{
  "cond_dropout": 0.1,
  "mlp_ratio": 2,
  "experts_per_token": 2,
  "batch_size": 384,
  "epochs": 37.4
}
Rows from block 5 of a small class-conditioned image diffusion model, named by matrix and row number. Rows with one number within an expert belong to one neuron, the router's apart. Each number is 500 + 25 x the weight over its row's rms, rounded and kept within 0 to 999. All counts start at 0. Numbers have three digits each. After the name is the row's rms in percent of the matrix's.
Before each expert's rows are labels from the 100 images, of 14848 (inputs lightly noised), where the router gives the expert most weight on average: "responds to" is what is common among them. Only what is clearly more common there than usual is listed. The data: procedural textures in two colours, tilted and lit. In brackets: how many of the 100.
# router: router (model.blocks.5.mlp.router.weight, 4x192), inputs 0-95
# up: expert up (model.blocks.5.mlp.up, 4x384x192), inputs 0-95
# down: expert down (model.blocks.5.mlp.down, 4x192x384, transposed), outputs 0-95

# expert 1
responds to: brown (50); pattern colour: brown (28)
router.1 144:469497481494485511461522550499528525512515485468551520497526506489520512517504518527498560491444513496463543501525517499455518500468492550527505486464497525487483510527510458506485520506513436557511576489521469515476468499514544525511445491500461442486441519511499504517500489506549465500
up.0 086:492490497500500500493478545500500566463500500465500414500500445500500526500540443500531500556500492500500500500500536500500569500500500530500500500514500500475500500500500500491486500537500517500501499500500448500500500446518500433539500500500500466474537518500513500500500500500500518500
down.0 103:500500529500500500554500496543521500500500500567505539500500500500500530500454500425500459477528500500500477500496474482462544500540541418503500479519500500478494501558549500466483500540535500436500484500490500500525538500500506474494500500500498546518517500500524500475500500538521500505
up.1 082:500472500461467500500500496500476500525426500492500522500501572500500500529475449500596476462509500500500508462486500500500500500488482500500500500463570500556508449500500529500500517500500478500518458471523500472468544473500573547535500500473500500500500471551500520500483460497500490462
down.1 099:527500492500553456500500499498500500500520500439500492500500443535500523438529530500500479518500500520442498500497500500500546469500500500500500500439534564500442565500523472504500513493435474500500492500487500500500500489500500493483504499477500500556497500533500500500500526548500469500
up.2 084:528500518486511468485500492480500443486500500466481461526534500437500500500540500500500490526500500500558445505500529500530417500500500493424500518500500500470506483485500500500546436500484500438500500500478461497508500500500500445446500500442500500468500500477445500542434500500500500511
down.2 103:470500500478440500500479500551511500546500525500500545500500500467527500500479511500500500500480473513500500500500500500459500520500535474473533545473494420476500465500548500475500442489500552506463500500513533500535500500466500447484489500515580518514514500500510539500420474533544493494
up.3 092:500532532500500500485507459500500500478472493474469524494500500530431500551473531500461500500474500443462502500537500500500541500478512461500500487500433463585470466495495475445460500500499500482500500469560500512500514500500462500500469500499511489495484500500575500534500488500500441500
down.3 101:500500500454501494524509500500500517500449500548492525476500500500543500500500515490574500500500484500500538485477536500518457500517561481500474500494500516590497500473500500555456500501500500500547521502500500500500500500500500479443486503500500500500539500500494462500500448500500500500
up.4 100:504436515511500500510500500500513500514548527493507500500587500526461500509500500500500500485531467500400516500555500500500500500515500489487500485484486523500461464500514454500446500500500506508500500500500488540490500515500531526500500483500431461448500500499500441500520500515500482500
down.4 101:506488392445500499500481494495500473500490501527543500500482500488549515521525500515500500500500472500500496524500452479500440471524500507548500493439469500459479500500453482500500500500561500498500509500500444441500500500500490500500504533500500499500500507500500506500503510500472500532
up.5 094:511500500500500500537413474500508500500500480500500499506444500500477476500500500500517500503500500500500552500433500533527414532467500503500500500500464511500500417500474533500516500500500479484500500500480533479500469500555468482500500500500500532512562508500500500525521500500500476525
down.5 088:548500500592500500446446459518500500516511494442500490500500517512503530500500500530500498500500500514490471500500500500480500500500459500500566500500455500500540500489480500500525500490500500500500486500497500500500544466500500527540500488500500500439522500500508478500500500434521481514
up.6 086:534500477425476472472527499505500500500500562556528535495484507500500500500500500500476500500500522500500500500500520500523540500506462488500481498500488500505500500514457491500500500474500485500496500513495489496512500500500456432559584488500500485512500500536500449481500548454500500500
down.6 096:563533561560500500541522500500528517515500500539500541475554520543500500500542461500500500500500500500500535500482467500500500500500500544500516508500519500466500567496500500500500466500500436500500523464500500500463500500500500456500490470515524500522500487492500499507540513500500500529
up.7 089:421522500500500535502451500483509541500500500500500424500519500500491494500500509500500500500482500500449467500500500500500500500500500500591504520500500492493500500459504414500500469486500504500500500488493447500500504471500506501500500500500560482500470481500500520500500500557583500500
down.7 083:498489522500485500528500504460498470503500500500481501536500500500489494500537500500505500500491494500399500500537500489500500462500500500483530498500456608525502488500465481484500500488500500488500494500500500498500500508511500472517500505509500509479500500523452500500500500515560500500
up.8 084:500500526500500534502554500392500556500536500500500470566500500500500500452500552500436489541500500469500510500500500500500481500486469542484500500485500433478505492500478500500523482495538500500500560506500500500500500518500478473416500500500500436493544500500525469503500480500500500497
down.8 102:500500469510538500502502500500509500511500500500500500500535500524495499568500525500456571500500500500500490500500512508500500509500500500558500500521491522500500491500537526500523517520505517554500500499500473500569548461500475491486500534501500500523500500500500500500561500439507451500
up.9 097:529506486500518472500486511558500526500500500500502487507492510500539500527500442500546500518479508418533500544565500464500500575498497476534500500448500500500500500440500500510500556500505444482500500500500500524500457500522514464500500500500500513492555536523500500500500500489500500500
down.9 098:496500500519500500500500500482502461500513540449500500470560479500501500500500500516517500500500500500500500512558514406500500500500497500452500536500558524500500531517500493508468497500500448490458500515500500500500500500500500514501472500500500500500500500500493478500500500520499579500
up.10 114:500500500464500560499500500498500500514500500500493421482500500500500553515500500458483500500528534500500452500500468534552500500500500458500488486501491500500452500490544462500500507500500527500465462490480517500500474500567474509549519487552500504500519482500547500450528500500473500494
down.10 095:496500500500500500500500460500500545518458500513500500515484505472510500506500511500522469471497525494500500500500500500455509526497500507489510523487479500500462518500495523507500500500554500516500500522495500556500471529532500501500500500500500510500559500500431500500500500543500500508
up.11 087:500500500500500508483500540500500501500433500512500500500500500502571500516498500527551452452542500500500500529500500476500527500500506500500483523497500496500500500500500497453500500522484500495500447519511513483500500500500500508480477500498498523483500500530501500522500500473500468452
down.11 091:480500469500515500473444493501500500506526429500483500500500500534500500500500482500500441526500500513519475500500500500500476500444508500500495500537538445500525500500472482525500500500492500500500476500522500500544500511491500508531500543442500480500548486501500500500529500500500500500
up.12 143:469451500500500525500500567500557468563500500533500500500531500431500532459500500464500499500514456471525474508500469500536500529513500520511500500500487504525483500477508500493462458475500492572483527500442500468528494500477510545500500486549500492499500481472454488500500513505514475480
down.12 132:500445472506500443500488503470500500493485539500500520487533534500489500496499497536500491500471508500500523491503451500517513509500483500487519500539500500549532532562459500500465503507502454513471500500500538487483487522500461500489500486507426514473475457514574442500517500500506411470
up.13 107:500500500500500448487529500471500500500500500500542500521494500460470500501500500500550500445471500434487544543500510500500500500500500510447518528479511490500515461472434500485500500500500500501500519500500500500500514500500500500506494500500445483500533500500514500500500569537500527458
down.13 122:500478515500517532500533500536516500500522500500500471475500500500507512535500500500493545500580500520491500521462500546500500500500500500523477517500500555500495570500500484500484501500500497476510514590500483500500500500494468500500500500557534512500500500538500500491492538530500500536
up.14 082:500500488500485496466500500500542543500500500500498500500567546501500492541500470500500500500500541500500430500483529533449489471500500500449501500560500500500500531530466492475500471490553518500500437500500500445542503473500471500483559451500500500500500500500500500500435500500449515500
down.14 084:476500500500530500587500500500525406500500492484500517500500496500500500465500518499459500500493500500473455474540470523500518549500500492500500500529537500451500500481500500487489474500490500500500583478500491459469500500547542500500500540511489500482500548500500500500463500476500500504
up.15 098:500500510500500480500443538484500507489441555502579500500500500500500535500500552489500500500537507500485537480511536457500500463500500511519500500500589500522500500500500500500500500506519498470522554500485496500500500500500500464500490500500505500497518519465461486500518466519500500500
down.15 111:500500500500567439507506500500525523477500488500500480480439512470535500492500472500500500500508493500501544500493500449476504500500500500500498497500523564500500500519519463500500499500583500507500440492509500506500563462500461500500452523523521519529500500449458488479500471490500500500

# expert 0
responds to: green (94); crumpled (87); purple (52); pattern colour: green (52)
router.0 079:511473521465496515530429514532500517498504495489532514516519498520505453544519475476509520514476524499533515504528502509537475465489500542509457489457570559518522515491503481490518478484472503466482552522497477490507474465539515441510535509486442487521491462511502505529486575538509496537
up.0 088:500490500500506507500500449500525500500500500500463525585545469586471532500484500489500500494500500500541500540500482500525485578515529500500500500500466500500496500500485555476479523500440511500500495439460500501505503565433500471467530500500500472500480500480543500500500500500500500500
down.0 083:513500479500563500500560549526500500500520500500536500467473455581500530495500490500461490500525500531539500500481553500503515493500500493500500502500500448500500439423500433500500500516544560500500464500500505500572473500497500500521559470500500532500518523500500520500532500500592500554
up.1 093:500449504531500524519500509500500500500500500490525547500426500457500500500500459500556494514500444500500498547493500500500500523500510528500468540500567545500530500509452537477500497498476500475500457536500500429469491500500500497525520500500500487496500500500500475500500519500563500500
down.1 095:473499500457500500531500492500471500500525500500498500500500541500478476469500479484500500491503459481500500500555500500500500509500500500505460500504500504511518500507450486565480500507476556500543542500502500567438473500500500470500500500515500496454542500500500500514511500500500500507
up.2 096:542500504448500500482493524500471500478530530483516439523500500500553500500500498544455500553521481500438503504537509500500470500499533461540498452500539498527500489500453500500534500500545492500491552500500476500500491488583540529486459550499491440500489500500456500512500500500500474481
down.2 104:544500500496471500524471500500500503533534499496453512444500529535460500500500500549542526500500481500446484490499533500538494500507500452446500500471500526537500601568500500500500500480500500500451500500500500501540500476438543500519500452437500500482500500511506500508500516500477513505
up.3 083:500500500500500500509500496467500520483500500526554553386452500476516500500510452523500500493500500464500500491500500500500500500499500516500500457500500500500500500511456518500484398500511500500488534585529455455500546508500468500500464447500500540500500512527500500500457534500483536522
down.3 081:500500500533500500500481500500521426505500424540465500573500500498500500495554555500500500479529500489500483493500487500435484500500500501542490500500500500500500525554500578500491443512453507485500500505516477500425500500500500500500408500500500484466475500466501500511463545500500500500
up.4 085:500476568436501500525518500500500520492546572500500500525500500500500483500500548518545541500553500500500502500472523510500465500546500520551553460500500500500500500500500500477500456467549494484528500500500511521523500500500533500500458511500500538512464500441506411500500500500523500498
down.4 094:487430500542500500500500500525503541500573500500535500498500543500500493520500500523500523511500500538500528500500483500459500500500500500516541500500479500558500500500500500561477500500500500490500500500500500500500500500504504517517500503500542500500500620500469485480500500514500429500
up.5 105:500500484500500503496500500500500477524410500546500500500500500500506507500500516558500500490500500500533501492500562500494556501455487535500500535458500500500490500529518500557509500476452428500534500469526416482460499500463582516502500473571564500457500480534500535505523500500500500468
down.5 112:561483500500548498494500500509562545473445500500527500500500500500496500500477500525500452500500508487503500500500457500500514464500482500498500500436525500462500500500500500527533493500441500500546500520500549500501491500470568497505517553483487500506499500472500526500515500500526500500
up.6 083:500500500500482525500500464500500555502500500448484455500500500500503473537497480500509500550500507506495500524490500500500450504516470436477500480500509508518500500514479500500500500471424523500455569500463553542485500516537500437500547584500503500500500533500523483490500504495500500500
down.6 090:489500571507535576557500500500500500482495456500532500500500500544434500466500442503500484436500447500500500500500500500500500500528500500447536500500503451500484463469500500500500473488500500500540500511500500484500500500553500520500530500500516500506472520500506500500517510500544472500
up.7 082:500500500527522500475500501522500521500533540500512500500500500434500500524463500584480537500500500469500522515500500442500500500476526504500500539500563554500500500457500500500500539500500500472500500449480461504456526500561540519500500500500500500500472521500472517467513535506546500462
down.7 090:504539500500500500518500500566500500465500552494500506468500442500488517537500500545489567488500500500500467500500500500536500500500546500528500500500556453500539500500539500500484500500500500500500500500489500500500500478460500459500557551500500500533500500498500541508500542455460423500
up.8 121:432500501500535550510500500500500543466500500497500500488500500500500517506500514529525510496500516500500535500500488514449564500500541502507500492500441500409470500469498509443500489499500500522471511463534500531500500500500483500500500461441500500472500500453526530500484459496500421542
down.8 113:500500500500539561406518534499500500500500500500484500500500500500500567500500500506523500500500500500500500566500543524404470495491500500535551517500500500500469500469541500500500500500500563518492481500494500500500499473500487500499518500500461482500500500500502500500500439500500507451
up.9 092:495500500500447500487500553516500525500500487500500524500469500500466491562500522530513516500500520500500511500463518456500599500502500500489542500500511500500500438500500518474461529533500500551500466500500523548500535500500545492500514500500487500495558500500501500465486457500500476441
down.9 090:500501564500565500500500500500500500500500500553500575509500512486500500435547516484494493482500492562482532500500525541500505500500477419441507500511537500500538515500572448500500500538500450458514500500500448500500500500504500456465540500500500511500447502500531500500500453491468505516
up.10 089:504544485521500500500532500500500499500500500505537500579439500521500500537500507500500489475586460534500454516506530523503500538500517500500500500470544478556500500473474500573500497500520500491542500500539500500500500500483543517489468479491457531500500429500519500500500500494514588500
down.10 088:500500470526500510447481500460476500504500470500538500500500567500465500500500483498500500522500500500500469527500491570500508462500534527500500484446489556517500500577500526500500475469463500500500496500500500542500500500534521500489518541516500492472440500566500500500494500494500500500
up.11 097:465500464500475500500500462500571500500438500500500500500495500449500500500540500500512496406516505529446500500497500519500549433500500500472500513500500500500491504500500483500500500500503497500500444504482500512500500500465500500500455486480500497500500500499525503573483482475500489500
down.11 095:544460500480449500500461500500551475500500465472500448500500500490500500511426484525490500520499538564500472500548482500500485546500500530500500536500475513500500524560481500491500456500500500500500507500500530500500500551500500500500500500426528500500500500514500503452500500500500500500
up.12 098:516500500556473500500500500523500448500500500522500500452500510500500500500519432487500500533576500500439471451543500480569500500591466500492508524500556500540500535481500465500495500458527500500500500500500500500500403519500500511500548500500500500498500500500500500500474500500550500500
down.12 090:500479437500500500403467500500500500500500487466500439500509500500500474536507552496500428500500500500500500500500519500522492480537500500476500500500505500517522490500500500500500490525531524500500500500500500500500500509443500500500475500500457564500500500500500490500515485443455500546
up.13 077:517500500492477500462500484410500500461500500500410500478504500477500500431452482465532511496500500500519500500492489500500523430500500500490500500500530500471500497500500525441500500500500500500500533489500500500500500539467500559435469500465500523523474500539512500497527500500500446454
down.13 102:500467504473535553500500500529500489480500500519500500500500500500509500532529503507500500484500500500480500500482500500528499552459503467500500500500541562549500546500500500500508500500459552500469500500500500459500512511472500516452518500500500489449500500471500500533500500500500457500
up.14 103:500500500500556513500500500532500453500543558565500500491530476500500480500498500450500500500538500515526500500552505528508471500461500452500488500500515500500500575533471500479500547500500475472500500471483500496469500440500514500499530500500500443500534432500500515500500500500481500526
down.14 095:500539537500465500500511447531500507500482559445500476508500490500500468571500500542500521500500468554500500501500532500500506455500528551500497500500502500468504567500500498500507471493484512500500500455500500500500500498500483488449500465462467461500500568500500492514500487523541496500
up.15 110:500483467500500564586530500487500500500463514500542500537432500500500500510500500500526543490500500500494539500500488451508500500544500500500500500500500515516528500489500500500573500500500499499500572500504500500485500527534472500536528467500505479500421520500500518500515500500500545500
down.15 106:500500500460434500500484500500500489526500500492469509500532483500498500500561500500500500500500502500464464500469569496500499465471500532482500500500487500496500482500500473529467500500552500500500500501500500433500449500470503500500500470500500500500500500480487500500482542500500516500

# expert 3
responds to: red (78); crumpled (77); teal (68); ground colour: red (42)
router.3 074:498510496560511490500487523530493489494451560541477504470459478493513519501520503502522460511506482502521474540506514473523525533515557443482507522560445412535477477527508535484501489498504535506517481471453477466525530497491470501493484482501549494486500481514478556512515482551501490462
up.0 084:513500477500533500500500451480513516506499511492500446553500500459601500540500500500564500427506500518469505500500500500500469517517500500500466567500500500506432498500500541500524486553488500491520477500500500500495500500500530500500447500501530500500500526525522498500500528477492462500
down.0 077:440500500532500500480469500500513500527500460500500500441500500500406500477464548500500500500508534500500529500531500500500500567500500473500516529500469500490511533479500519500492500500500495527500484500500500500500500535500500500500500528451488510500500500445500520500500476500500515500
up.1 094:515500497485531500500500472500521517468500474497462500500562542500500500500500482500500453525500432565491547487432500500468500500520500505539500527500500500510476500500440493500500500500500500492505500500500481447500500500500500500500500510469550500500521500500500500546570500515470500500
down.1 083:548500500500500500507490500533510500471502597500491500505500500500500500500489500477500517534470500500509543500500500500500413500500546470500500500500500507500489500500482500500520533461500464460500500500500500500422500494500500539500500524500511500444500500500506410414515500500523500548
up.2 099:500485536545500521530559515543500500500475506500500500500494500500500500500500500460500501500500457497500500456564500511500486484500491482500508500510500487490500539538500558500500513500432533540465500500500480500500465500500500521500500530500500500418500467500512496500465491548500500490
down.2 108:500491518500500525500519534500500471500488500489487493451486468500500579500453475535528512500518500531500500549491500476514500500505500539514470518538512500500480500500500576485500487500455535500500485500500500500479546500500500489500487500512518500500500508489474500500502522469487520500
up.3 083:501500500456500500500500498500500500478500500553500467499477500500500485470500515500494500500500499500500496500444448500522500455525500500504442521500500500443455500500483500565519456500500515500502500536500500447576500500524500500500500491534528500444500511500500500500500500500500553500
down.3 095:500467500500500500536477500524500497500500454506502485509500500489588473500520508465473500500500500500500491500500476510500500500500500479500529512535500540387500500558500500452500500500507493487500491530511532491493500492500500503500500500473500498500460500500511500504500500500483500500
up.4 119:483517477500500500500470500500454510508500500569547500427500500454508500500459567486500500446500500500500500500491500508500500500500522514540503500492459500492500500474500475500500500443519500478481493500549509518519500458540500500470500445462478468500485500500500500480428500500430532500
down.4 092:517500510481484521500544490468500500500503500535411500569500472500500500500534500492500500530495509565500477500500500522485462500468500523456500500506500500487536494500500510530504473457494500500525577500520498513534498482500529520484467514500455535500500500494500500543500500500459500500
up.5 109:521500500542500471573539500529500500500500535471500478445500500540492503473443500500511500500461500500500531500557500537532500495525438500500500516516500500500437475500430500500451500505500500484484528479503500500526473500500500500500525500500476500500527500501582427500481500500523547467
down.5 094:486500500500487500500523500472450500467547488509500510466500474520516500500500517500520527481500500465531500507500488453481500528500500563500484500452528499500500447455500500497502500500544500490432500500468460488446500485500500500506489500417529500500490476500525472428468485500503500500
up.6 110:500523500543542500545500509514484470500500557541500537500504500478543500500500484550532500500500500500500500518514500500547500500481475524500447500515463500500500500473500500493500500486500475500477515500456500500507448500554500479500500500500500452500500491500500440563415500500524524500
down.6 102:474500511463500485504562500500500500452500505500544447500498500493500500567500500500500419534503500500502500471500500500500500500457520472514500500500508500447500434500500551500500500500521500500500543500518500500516500500568521500504517500500512441497500500500509500500570519500500500533
up.7 102:462500489482482500479482473518500552449522500490534502453438500500500500492515500500503549478503508420500520500523500491491500406487500500537526452500524541442500500500479529500500548442500439500500526483491500505500536500500553425537495500500500519500475498477500500500500534500500500482
down.7 096:500471526505500495542454500499489445411500500471469462574500500492500500507519543420500500536500500459500500556500524566500500588500500489516501461473500474495500500500451499523500557461500500500533530535481500500474511487575500500547494500500541488513516509500500483500500500507500500500
up.8 105:571537528502500474500500500500511507495500500553500465500500515545500471500513500500507500500508500488500500500491500500500500500484500464500451524465500500525454500479461529500453500500526500500577500448484500480500545468500451500500500500500500500448500536491500500500457463534500500500
down.8 109:500500466500426500500500500486500474500531509472500537502480559517500500466520498522469512551500500500500500500500500500500569500500501511500508476500477494500449500500500500500500500500500456490500500500505500512500500500506380500500487500500500490494500441546500503480538449500520528500
up.9 144:500463486500500500543542511500500484500510506569533480546477470500494500487452494500500500521500500494425461520500500500487471500500500493448500524522495471493471439500500514522500408468500486559500500515525533500531509500521507557580500500523488474500501500503500500514518527530500505500
down.9 112:516510500500500500497500554521500507500500515426524500586500460500500500500437454467502500500490516525487484440452500461508500480500542500500502461498487527494500472500513535500524599541525504553500448558470511521500500477533516461427500500500487500504500500500515500523500500532550500529
up.10 105:450517507500516494558500500500475455483535553500500500500497500500500500544511500500500519559553500501545507500500456500500500544500500500500500448500500450500472500500532427500500500419485487549500500474471424467500490500542506517500500459500521500509500450500500500495476500496545500500
down.10 116:566500500500500500527500480511500497500500500500465500500500500519500500590500500500567500556500465519492480496500500500496456500500500463475489560500565500473509526483500421500500539610482500564500500500500434500500485500568491491500537511500500500478500492499494499500500500526456487522
up.11 095:523441500500500500520500500500500500508500449500500443498500500500500500547489497523500500500541487500500437522460500500537500491500509480500500500500500500500448500463566500500557464500520534479500500500507500500500500500510473500500513500500500484402506500500500500503500473542468500412
down.11 102:527473518500485556479500483494517492500500492500488519500514508500500480500494464479500462468500453492538497518500500500440500500493496500500500500455449491480500531500454488500500503498500541500506500537500424500500500526500500500538492483500463500604500500500527516494500500500500532500
up.12 088:500500500506500528500555500474467531500467500515452500473483467518446500486517500528533500448500540500500504500500493500500500463500500510458499500500500500500500500470433520500500462544450531442500437500500535460500500512516472500500500563500576475500530518536500526540466461500542500509
down.12 099:469533500500500527500499500540481500499500500500500467487500453527550434500500513509474454513500500465477500529513500500500500505481500500538500491500545468500500500500500551447483500523500558549500560500512522500444500462519451508445500481500500500532500500429500500500472462500530518500
up.13 118:453500500500566441531498513525544454500500501500500500459432500450508521509448500424500487500500411484462500500500500503522500499512538464515520529531468500515514520500500487495479531427500518513500509500500500499497477500473500489505513530505500481471488500498465500450504476515508500500
down.13 113:500500500500492500500500481500500500500500500541500521470452500571505518482431505602500500500500569541500481500500500482515450500499487500538511471500461500522500497500563500500523473573500501500500514513500500474531463500466453551498456523546500500500500485500517500461500500493496496500
up.14 120:550500502522543500545500500554500482558462576518500498500472500432545515517471500500500500529500500500500516533500500500500500500500500500510421500500500458532479500500535500518475500398500500465500507480500500461500501524500507454500485500500500500500500484500500500500431461512550500476
down.14 105:500500500557518500500500458500469481500500511475500485500500500574507500514463500531500500516499500533500527500500494500500500500490493453510500510472500491500533500491430500500481500585500500428500500480465500534500500542546510553510525507467518500500522500500500505549543500500445466500
up.15 114:500500500500500452500490500468516508428558500514500500528500500500500470500466500533500500498500500450490535531493491500627501518500500500500501500430529500555500489500500501500500523500500500500500500530500586512427500521500548500528500537525500500500500500529555495493449500500500500500
down.15 107:500546489506500571500484500490500446500529472500500544526500473524500500476500500500500500502500500507500516500465536507500500500500500470500500500391507500585500500500500464500437521527500489500503500500500500559500500502500541500490500500500500500441500527500500500500500500500500500500

# expert 2
responds to: black (70); ground colour: black (55); yellow (50); pattern colour: yellow (40)
router.2 086:531523519469479472499518474515481496513490514547439491482522517497514505477497517503506469528518466508519459513461494496541496521483478470500523517502514439518508479512484563466477483482465502495462453489446502449510548522515479496482515468467546544509501489474496500491517484513473527495
up.0 111:451500500473500500500500500500496500500500500500533500500506500500500500500466553500500500500500500450420500500500500500542531500500500500500500500500532500537452500500452500538488497486496500471500529519572500524500500500500500535500464477543506521500480500500600500474526500493523533500
down.0 108:500500371547500516500500500432500500481530500500487484501500500508485503512500500500500500500431500478500500500523523500486500500500500500500487500500440500553500500500505500515500500492497526522500500500508500532499474539500500500500463500543546500500504453500500473528520500500549500500
up.1 089:486449500500449504500500500500528553447500500482500500534429512500500520500500500500500481500450500500500500500500552500500540500500542525500481500530500500449489500500500510500510500479520500441533480461474500536500500489500489581503500500464500473433500548531461544594528500500493500500
down.1 093:500500500548564500503500502500500500471500500500548500500470500530468500544500500461510588523478500500501500500450500498500500514467540493462522500500500500500500540548500500500451500502500500515500473530500500500500482500452500543500543506485500499500529500476500567392519481474500500463
up.2 104:500450547500502497500500500500472500559500520419513500500500500469515500462532522550500500480508500460488472500500450500454481500500500487500500500438500500500500498500496474500525500490470500535500534464500500500500500460461521553500444513447500500500454500500535500500500500476500500473
down.2 097:500506500500500500500500500500500500500500481476500500500477526500498502554495500562509500500422500511518447500500506523478500474437507500524500500500493506511547482500500500500500500483500500500470500500480500500500500500471500500473500500500491500500544500500500510500454472558500500500
up.3 099:500500500500500500479484500467528500500517558487520500506500495500508500500500500500500547500468525500456500500500500500511468500521500566492521496530500500500481500442500500515500504500500451511500500524541440507500500500500481560500500541507500537476445500528500500468441500500514500500
down.3 089:500500500500500500500474500500500385500506463462500475533506537500481465515499524500500500500532500537500500508500443548500500500525500466517493500537523500500528464500500500517479503500515500500492500475500500500500500500510535515500500500500500499526432442497523501500480503500542466500
up.4 092:500511500466445500468500451500482500475500470500516500486441500500500500492448500500462573500500530482500471500500500528558526500500500514522500505422500500500500500500551500534500500442500520500520500531500548500541500488561514466532517494537500514476500476471500500500495528520500500518
down.4 088:481500500528525483455500539489500490484500430500500461500502500497485519495500459500500500500500500484500468493500500500463500500500500500500500526467500451489525500523467476500500500476500500500500500550500524500466567500500500540500500500432479500500500500500500500500486522563500500508
up.5 091:523549464463500531500514500466500507429500455500500437500500500500527516532500473469470508428500500526500500481439534486471500547480507470540480481476500500500500536519500483509500540500500479500500500530529545500519500500500500484419500525500522500500500500534500500472477530500500500495
down.5 094:500500500530500500500532500500514500445466488497480536500500500470500473500498500500499481544500500514525484486436500500532500500454500498465500500500527449500500437470447486500500537474519454500500500500500500500470500512552500500428500500500500500513539500500500457544500500502496500534
up.6 087:526512489431488476466528500500500454500521500500500500603500535500500500500500445500500471494482500523447500514500527500493500485466500503539531500500500500509481500500414500512500542522500543500481500497448520500486500482500500544519498441500481462471500519500472476505500501478500530500
down.6 091:505500500574511500566511449500492500560500500500430500447500500508500530475500499478467500554481500531500466500500516500500488545530500500430495500487500541533559500500541477542504514500500511527456492472479468500500459500500515499505546573484531500543500500500563500473500500500500500500
up.7 097:428500500523500500500547445500500500426500500500500500500500529500506470500458469524500500500500500501511500500500556500474566522482554500471500500529500500454478450500419500500500539449537500500500500536476561491477521500507500500527526500533555500469504528500500500573497455500528484500
down.7 088:459500500500500500500500500500500500500500500500467500500500467500488500483500499500500517500500533508538500491538489511500475500555500500500500500500442431500500500500500562500504500465500500534442553500500520489500500500488500500517544500500500506500500500500512500436500500520500501484
up.8 085:500536500413500471473500500500423500538500428487459500500513500508499507500507476500500500532534500500509517538500500500479500500500476500579500500500519462500464500500529500507467573500516500514500500500538504494527500573500500460481500500510500472473510521464500500539468500442464500573
down.8 097:500500470489500500500500500470450509560500515474529500494526493500500500488468500500500500500458500478484463500456500545500500528500500500500500459506446538500519500539478467499446560500500490478500518500500470500470505543500470500536500475500500466500500500500540500500500547487451500568
up.9 093:479498444544488500528543500516500501500441538441531490491536500514500500500500500563525500500456487500500461454502461500526500500500470500500491500552500546502500493460458500484470500476500427524462500500500557500500536453500500476479494500500500521493427465500481549500500500500500496500
down.9 099:500481500451525543500529500500492500500517500548500500500532577455502500507500538475423551444556500500500532500479500500500500512532500564458500504500485532473500500524524471500500500488500500563500491517500500500500498492484500505529491469500498489500483549500488500471465498500500518471
up.10 103:484500563500500488498500500500500572452534516500500481500487500450549499474516578500500500500434500500500530500500495524500500500429500564500533500531480500500448537500500513523469500500494500514496500500513527500500550472500500500503467522486500500460500492492505500500501496500503479500
down.10 100:500478432500472441500565487500500500549498511466500500531488500500500458500526492500515500456548500500568500492500500464500500531500500500500500500554500500500500528503441499452467500478518511500499500438500500500500500500525497500500500500481496486537500500563500500500500500500500517465
up.11 098:500500573517500535529423500509476573500500500500549500500476500464500500500534543528472500500500500424484460500500459488432453491500500500569500546500500500485479500430500463500500457508500500497500500500500453460500500560500541500500513515500525500500470500463484453500500473500542500446
down.11 103:510453484500500485500500500472474500500500484461500430500500552500522500548458500500481526563500457467467464500506457500462500500492500511479498554500486500471523447500525555549500458510500500533516500529474536466536500431500500489522500511505500497501500514474488490500500500503573465500
up.12 099:500500457406500492500500523457529542486500458500466500461500500523500500520496463508500503491518469500505542456500510518500469500521524485500545500507500500456432517489501476500500509500521447530500500500525500466500496523500500500472456533528461500484500500466500521500478500500424485538
down.12 099:513500474438500485500501500500500500448500595500579532523488500498517543520489500500556483500515500473500494508500500525500482492372548500500429500482520516500500500535500500500509478500500500484536500500553500500500491500500485490479500482500500500500500500500500448500500535500500519500
up.13 117:500500472521500500559500500500514500500505572500500500500481500500500469500500500500520528500500500500511524500500473567509498492500464471500500500483477482500500497500500500500457462502526462500458521462500500481550451433466525431500527421500500500500500475497545445500500500500500530500
down.13 108:500500500500506505500500500514433500482500529529500507500434507540500490500500526521507500520500485500510479500495500500481524525500482553457528500500500500500481455500500494500500548525500500481462466500478475510454472441426509509500500427455510500500500500500445500455462517500485500500
up.14 096:500457500500505537504500550463500451500500500500435500503425500458504496500500500500491500500500505500500500500475572500500471563500500521500448500522500528500452500500514500500488500500500476517500495500502500500449500554472479463500500500500500484500492500500489440530448500500500451500
down.14 097:525473448473500455447500500500531566500500500470457500500500500500445500500500500514510465500500532500500500525525552500500502534500488500500500500500500500447465500499500500500500500483542500517486500524518500527524500560480458496484470500500500500482500500524500500505533500500500500500
up.15 116:508500500531483500500500483500500529500500514500530500468418500500500507522431500500500514501500500455442500525552474483500478465500475466500500500522500500457500479460458517500463575500463469500580500527500441500500550492500500461532500456500500500451496505500500500479500524500500521455
down.15 106:500529500490500500500500475500500490500500478476449461524505560478500460500559500491524500471500500500524500500524500500500551500508500439477500500500500494500525500500500500500500543500470500477500500500499516550495575534492500470500500500500524500474516526500500500550479498565499443500